python train.py --arch="vgg" --model="self-supervised image encoder" --dataset="analogue clock faces" --train_examples=97500 --image_size=32 --crop_scale_min=0.2 --horizontal_flip=true --rotation_deg=5 --color_jitter=0.4 --method="vicreg" --norm="batchnorm" --hidden_act="relu" --channel_attention="se" --depths=[3, 3, 3] --kernel_size=3 --stem="deep" --widths=[64, 112, 192] --downsampling="stride" --projector_hidden=1024 --projector_out=512 --projector_hidden_layers=2 --init="trunc_normal_002" --optimizer="normuon" --muon_scale="match_rms_adamw" --learning_rate=0.003 --momentum=0.95 --nesterov=true --orthogonalizer="newton_schulz_5" --adamw_lr_other_params=0.0028 --max_steps=14300 --batch_size=512 --epochs=75.1 --lr_schedule="step" --warmup_steps=710 --weight_decay=0.1 --adamw_weight_decay_other_params=0.05
Rows from block 6 of a small self-supervised image encoder, named by matrix and row number. Each number is 128 + 32 x the weight over its row's rms, rounded and kept within 0 to 255. All counts start at 0. After the name is the row's rms in percent of the matrix's.
After each channel's rows are labels from the 100 images, of 14848, where the channel reaches its highest value: "peak on" is the class under the peak. Only what is clearly more common there than usual is listed. The data: analogue clock faces. In brackets: how many of the 100, against the usual share in percent.
# conv: 3x3 conv, stride 2 (model.blocks.6.conv.weight, 192x112x3x3, each kernel summed), inputs 0-111

conv.121 102 [130  90 125 110 144 178 137 123 135 124 148 124 122 128  80 134  87 127 105 151 100  65 133 176 219 121  31 137 147 170 136 145 122 110 127  88 105 116 121 101 129 118 109 120 130 119 191 140 159 135 125 132 116 107 148 166  88 142 139  78 178 143 166 148 132 118 111 159 106 144  95 140 195  92 134 114 139 147 128  91 187 150 104 104 102 130 124  50 118  40 183 134 131 183 135 140  98 121 238 159 109 101 116 141 147  97 148 141 104 128 115 162]
peak on: face (100 vs 44.1)

conv.3 094 [ 97 131 136 125 116 132 151 191 135  84 159 145 156 118  68 109  57 129  97 107  47 130  89  72 157 110 112 148  80 114  63 172 137 152 112 139 112 124 134 177 104  64 190 106  90  89 155  95 164 124  99 132 139 126 129 122 145 123  83 125  83 193 144  93  90 135  62 161  94  95 148 118 108 119 140  95 114 121 120  96  89 101 137 125  79  79  91  93 118 121  97 103 124 134 129  72 117 119 112 123 172 108  75 115 126  88  75  93 110 144  72 142]
peak on: backdrop (100 vs 55.9)

conv.188 099 [ 96 119 130 128 208 141  89 130  94  94 124 116 115  95 157 132  85 114 116 144 101 129 120 132  90 112  98 148 104 160 148  82 119 131 145 121 146 115  55 164 193 109 126 125 101  88  98 126 203  73 131  80 131 129 168 145  98  62 146 109  99 107  81 169 116  88  89 105 110  98 146  62 139  84 126  81 136  60 124 147 129 113 108 104 101 110 109  97 113 132  85 111 133 173 113 111 211 107 135 127 128  65  82 108 141  95  66 112 112  66 111 124]
peak on: backdrop (100 vs 55.9)

conv.181 090 [117 165 130 157 105  89 107 134  75 106 117 124 125 115 115 112  91 126 112   0 194 114 182 155 168 144 138 124  94 160 117 119  94 102 119  76 145  66 122 156 122 197 152 139 176 148  91 142 127 120 124 117 113 113  56 133 104 101 116 129 130  60 146  87 172  97 112 139 134  97 144 183 107 129 147 138  75  89  88 145 114  97 109 180 153 134 135 126 125 106 175 130 117  93 110 141 122 145 114  78 135 208 130 160 179 100 151 141 141 156 116 143]
peak on: face (100 vs 44.1)

conv.91 093 [ 39 144 191 151 122 144  92  72 154 134 130  61 153 155  99 102 137 164 104 155 156  68 123 134 138 108 158 128 147 137 131 138 114 141 163 122 121 109 108  79  86 149 129 145 178 120 134  87 116  78 144 154 110 151  78 158 127 112  93 133 156 185 114 157 126 141 126 183 153 182  86 108 115  59  94  91 130 172 152  86 176 125 113 126 137 216  70 127  42 129 138  84 128 119  98 120 140 151 135 146 159 131 111 100 141  88 151 102 103 136  92  97]
peak on: face (100 vs 44.1)

conv.154 102 [121 131 102 109 173 123  64 113 194 125 109 121 124 109 159 119  77 145 137  84 119 117 126  97 146 128 169 167 120 144 162 102 164 108 133 148 131 122  92 118 206 124 150 140  96 128 110 108 131 131 125 123  88 161 153 138 178 111  53 139 104 123 122 113 163 164 166 102 126  91 150 232 108  97 104 255 111 114 110 163 121  77 139 106 113 151 173 123 130 127 103 146 105 144  92 145 156  87 115 153 126 123 190  99 109 138 129 117 105 119 120 125]
peak on: backdrop (91 vs 55.9)

conv.76 119 [149 168 145 129 156 117 105 169 163 115  98 117 137  83 103 121 250 119  71 123 140 157 148 112 107 194 165 217 140 118 116 122 131 146  90 111 148 126 115  92 146 145 143 118 150  47  93 108 175 118  60 125 110 133  81  96 106 114 102 100  91 149 182 120 130  99 144 161 180 132  95 130 136 142 166 137  77 121 156 124  93 152 133  85  72 146 132  72 170  88 134  99 136 203 137 138 141 115 111 127 115 105 112 116 108 137 175 139 102  97 147 152]
peak on: face (100 vs 44.1)

conv.150 103 [175 110 115 124 104 134  73 197 104 117  93  84 194 185 110 184 104  72 102  94 167  98 104  96 139 102 144 114 130 147 152 153 118 112  79 103 126  75 106 104 130  46 143 105 131 132 115 102 110 119 103 132 160 104  78 107 211 113  99 137 140 143 121 115 156 104  68 116 141 113 128 117 158  55 132 150  84 150 132 130 128 231 131 131 109 127 120 107 128 106 104 114 102 156  87 151 113 142 140  99  30  88 117 136 134 144 114 133 104 113 108 101]
peak on: face (87 vs 44.1)

conv.93 075 [116  80 126 123 138 123 100 139 131 139  93 107 107  66  95 144 100  98 131 120  71 116 143 120 138 131 175 151 122 140 181 106 180 156 168 139  69 163 136  90 117  95 110 149 219 171 130 207 126 129 123 112  64 143 191  67 128 127 121 144 116 116 125  78 128 124 136 123 115  99  93 105 139 133 139  91 170 115 118 144 105 131  62 154 149 169 131 171 154 155 116 130 115 114 119 197 126 140 120  80 125 109  80 148 153 102 138 221 181 109 197 134]
peak on: face (98 vs 44.1)

conv.151 090 [130 118 159 150 125 139 176 124 130 165 107  99 123  93  96 121 114 114 126 157 105 102 123 106  68 110 218  63 141  89 171 142 133 118 127 155  98 124 123 129  93 116 156 117 174 156  82 120 127  70 164 126 127 157 154 157 120 129 115 190 131 131 154 114 135 127 118  98 132  95 128 132 183 114 221 124 117 132 210 118 134 113 159  89 134 105 119  97 155 145   0  69 172 168 140 159 105 131  85 138 107 116 103 161 142 120 116 117 120 159 128 149]
peak on: face (100 vs 44.1)

conv.134 106 [145 176 154 101 116  80 146  87 157 156 121  72 128 142 144 151 186 123 113  88 125 148 104 128 196 131 155 113 122 127 122 120 119 116  70  96 222  82 103 129 117 129 195 125 118 125 132 112 128  80 158 124 124 133 135 177 147 110 117 139 138  63 120  69 142  93 114 181 143 138 103 136 150  70 215 108 123 103 104 147  61 126 120 135 101 140 111 160 142  80 231 128 147 139 107  88 104  89 163  92 114 174 140  99 100 115 122 138 117  96 106  98]
peak on: face (100 vs 44.1)

conv.89 096 [127 121 132 208  83  76 118 113 122 172 102 181 141 116 141 115 133  80 109 155 109 107 134 111 130 141  48  84 106 103 129 136 113 138  40 178 164 147 123 114 116 149 107  94 108  93 172 127 105  88 126 153  49 128 106  67 128 100  92 119 103 132 141 118 163 110 131 186 200 112 133  92  99 137  76 125 187 117 106 144 121 121 100 137  67 119 157 110 162 125 197 123 129 103 130 131 117 115 151 144 112  42 134 153 121 152 142 110  67  96 103 108]
peak on: face (100 vs 44.1)

conv.23 120 [107 175 114  97 161  93 155 137  99 169 137 127 137 119 100  99 133 128 129 145 163 109 170 115 212  37 144  15 112 153 149 151 118 140 149 135 168 143 110  81 121 181 109 115 137  87 135 129 127 152 207 134  67 113 137 116 141  75 124 138  74  73 162 110 129 115 121 177 145 121 107  94 161 110 128  99 122  97 130 106  50 120 102 142 112 111 123 162 162 106 143 100 158  82 120 143  95 111 169 119 109 167 114 124  96 128 112 169  69 126 108  78]
peak on: face (100 vs 44.1)

conv.96 093 [135 141 118 129 192 124 107 118 102 175 135 112 121 115 211  93 121 151 128 120 113 110 107  89 165 100 188 156 137 131 178  93 176 129 130 151 104 109 104 112 178 123 177 172 140  90 160 214 203 145  98 111 147 176  86 115 145 115  84 103 141 145 129  93 102  97 105 129  79 142 156 178 141 137 170 184 144 110  35 151 111 182 125 152  81 155 119 148 162 131 160 123 156 177 140 140 193 135  82 141 163 134  95 122 141 109 129 120 163 144 129 124]
peak on: face (100 vs 44.1)

conv.136 087 [100 126  88 129 156 110  83  67  90 121 135 124 213 189 168 136 164 170 177 153 110 123 114  98 114 119 113  83 141 125  90 146  90  74  83 122  99 140 103 126  99  74 112 135 121 101 101 142 120 126 106 164 155 102 109 100 194 175 105 127 116 103 137 128 120  95  74 154 107 112  80  95 162  53 103  94 121  87 111 112  82 192  81  73 172 212 136 151 157  91 128 153 113  86 124 127 123 103 111 131 153 161 150  91 141 126 103 128 142  98 162 130]
peak on: face (82 vs 44.1)

conv.182 103 [255  94 143 141 110 141  50 150 126 146  83 106 120 127  79 186 117 121 128 136 143 112 137 118 114 136 138 141 149 127 174 123 198  80 116 129 151  82  56  97 135 105 125 155 117 145 124 120 106 136  97 109 111  97 109 104 155 129 141  71 124 124 124 141  60 102  75 133 124 121  98 143  99  90 108 145  99 121 118 137 117 150  89 134 113  59 204 106 112 126 102 131  80 120 112 127  81 127 123 139  63  98 143 125 105 161  79 129 105 155 160 117]
peak on: face (98 vs 44.1)

conv.7 096 [148 111 148 111 151  96 117  85 130 150 128 158  98 153 144  99 115 122  93 116 136 110 151 124 147  66 159 103 131 160  96  99 134 119 141 119 171 149 113  94 107 155 137 148 123 108 112 132 141  60 155 175 219 148 113 128 128 133 140 100 133  88 128 212 122 167  93 143 192  88 115 141 119  75 165 114 184 120 180  95 139 124 123 146 114 136  99 152 169 249 101 126  94  44 146 105 108 104 117 103  94  97 126 174 132 107 166 148 137  94 127  67]
peak on: face (100 vs 44.1)

conv.145 087 [125  93 132 111 103 121  84 129  96  92 106  91 179 129 135 100 139 148  59  79 131 119 158 148 181 183  85 111 135 117 140 159 110  90 129 178  93  98  82  83 159 144 116 139 167 106 131 151 153 133  60  95 102 149 157 118 105 124 160 254 137 158 155 131 136 103 134 115 111 140  95 169  99 100 128 117 119 143  66 134 134 140 143  77 151 172 134 114  89 175 145  95 135 144 114 182 105 189  93 137  77 166 108 121 185 146 114 145 120  78 109 162]
peak on: face (100 vs 44.1)

conv.34 093 [226 105 204 112 113 141  72 105 139 143 109 107  92  94 113 203 118  93 146 133 104 118 132  59 168 123 132  68 107 154 140 145 167 117 138 124  98 133 107 147 115 120  96 137 145  96  88 118 129 148 156 121  97 133  88 133 129 173  67 129 125 121 131 117 128 126 130 115 150 191 160 155  78  67 129 121 103 169 141 157  73 136 122 119 140  57 167 147 131 139 103 148 163 135  57  49 153 126 115 155  76  94 109 145 110  73  89  92 115 140 158 114]
peak on: face (100 vs 44.1)

conv.173 088 [128 122 114  94 107 125  59  99  75 123  99 105  74 110 200  73 112 146  92 138 123 120 127 137 124 139 133 130 103 123 138 160 110  70 127 116 111 115  87 129  69 100 179 184 194 119 125  66 110 135 117  83 108 125  94 107 158 129 158 105 112  99 134 121 190  97 122 134 112 169 198 205 143 116 158 115 133 124 128  64 121 156  95  82 154 102 138 128 132 116  95 131 122 103 149 110  88 109 138 105 158 142 235 134 165  90 130 103  89  75  99 111]
peak on: face (93 vs 44.1)

conv.12 087 [132 123  98 122  90 108 108 132 103 132  99  89 151 149 141  76 105 125  93 128  87 143 128 114 107 108  85 150 166 138 103 177 142  79 126 140 109  84 138 186  67 117 163 146 142 125 104  89 153 124 142  99  54 169 131 128 105 125 225  92 123 164 166 101  68 118 103  99 126 231 134 183 139  99 107 114 143 209 125 176  92 184 145 127 102 119 127  91 109 119 127 122 113 103 104 139  81 167 112 175 131 122 184 121 105 131 148 150  83 103 100 104]
peak on: backdrop (95 vs 55.9)

conv.176 083 [109 118 125 104 138 132  51 141 124 117 121 131  83  92 143  95 134 122 109 162  79  89 143 116 105 122 120 100  86  95  98 152 165 208 155 119 118 129 149 112  86 109 224 164 130 122 101  34 135 153  84 137 139 114 170 110 208 150 133 112  98  76 151 137 203 105 143 149 152 173 207 189 121  91 154 135 107 112 112  93 155 147 114 107 113  88 119  91 151 153  96 125 154 142 120 109 142 107 102 125 175 131 167 118 120  66 115 153 138 122 112 106]
peak on: backdrop (88 vs 55.9)

conv.84 106 [124  88 125 205 115 177 144 143 167 128 153 164 115 142 137 137 101 137  79  74 122 180 137 255 130 193 126 158 111 137 120 105 123 142 159  98 150 152 117 119 134 104 105  88 131 138 125 131 107 120 153 160 138 129  96 128 110  86 143  45 147 130 128  75 125  90  95  71 111 106 114 137 110 112 136 127 138 100  91 124 168 122  95 167 193 120 162 180 107 207 183 163 166  89 144 138 160 103 102 111 148 132 125 166 126  99 109 150 116 132 137 140]
peak on: face (100 vs 44.1)

conv.69 097 [159 128 157 111 135 110 111  79 158 136 152 168 116 108  96 106  56 135 111 151 116 134 148 103 158  79 139 106 122  92 105 124 125  91  85  85 165 164 148  98  99 120 149 138 120 104 134 135 165 113 215 132 148 138 118 133 123 169 141 215 146  92 187 112 116 119 123 179 169 112 102 137  80 139  50 123 143 131  65 146 112 142 102 151 187 158 113 139 193  35 132 182 121  83 126 119 133 137 172  74 110 162 138 177 122 142 172 116 104 116 120 102]
peak on: face (100 vs 44.1)

conv.33 097 [115 219 112 102 132 127 173  55 131 170 126 153  77 124 138 125 121  96 116 129 132 128 127 131 152  98 112 143  89  85 167 103 160 140 101 175 119 125 137  67  99 125  94 105 113 105 144 109 113  90 131 207 104 130 105 165 116 117 124  60 144 110  92 118 146  83 100 162 219 137 117 136 135  98 132 123 139 131 171 117 141 118 157 141  84 112 145 124  78 183 182 186 193  91 117 123  97 129 154 172 121  40 125 198 134 140 138 142 130 133 138 150]
peak on: face (100 vs 44.1)

conv.72 090 [ 96 138  40  96 104 116 135 124 140 117 101  90 163 157  82  93 109 138  57  97  82 166 157 120 139  84 131 161 178 131 156 100  65  85 120 127 135  85 174 138 129  96  90 139 109 131 176 135  75  86 104 136  75 169  75 110 147 117 166 112  93 111 181 102 168  81 107 120 110 185 131 148 112 107 105  78 118 124 124 120 108  80 153 122 123 117 196 110 115 101  92 118 121  62 111 143 147 192 122 102  96 125 134 115  97 132 105  94  53 142 126 143]
peak on: backdrop (95 vs 55.9)

conv.44 090 [152 135 146 161  50 140 152 104 119 124 185 121  88 107 153 159 148 109 116 135 134 128 129 121 116  51 151 112  97 111 130 112 138 186 160  69  85  73 143  96 172 187 152 124 146  87 120 104 170 109 159 132  98 110 164 140 140 162 120 140 145  89 125 128 129 141 131 189 100 160 150  84 122  62 174 130 192 146  70 125 164 163 126 104 170 114 121 125 193 150 120 163  96 195 131 142 159 215 165 132 141 179 140 122 139 110 138  94 159 147 107  91]
peak on: face (100 vs 44.1)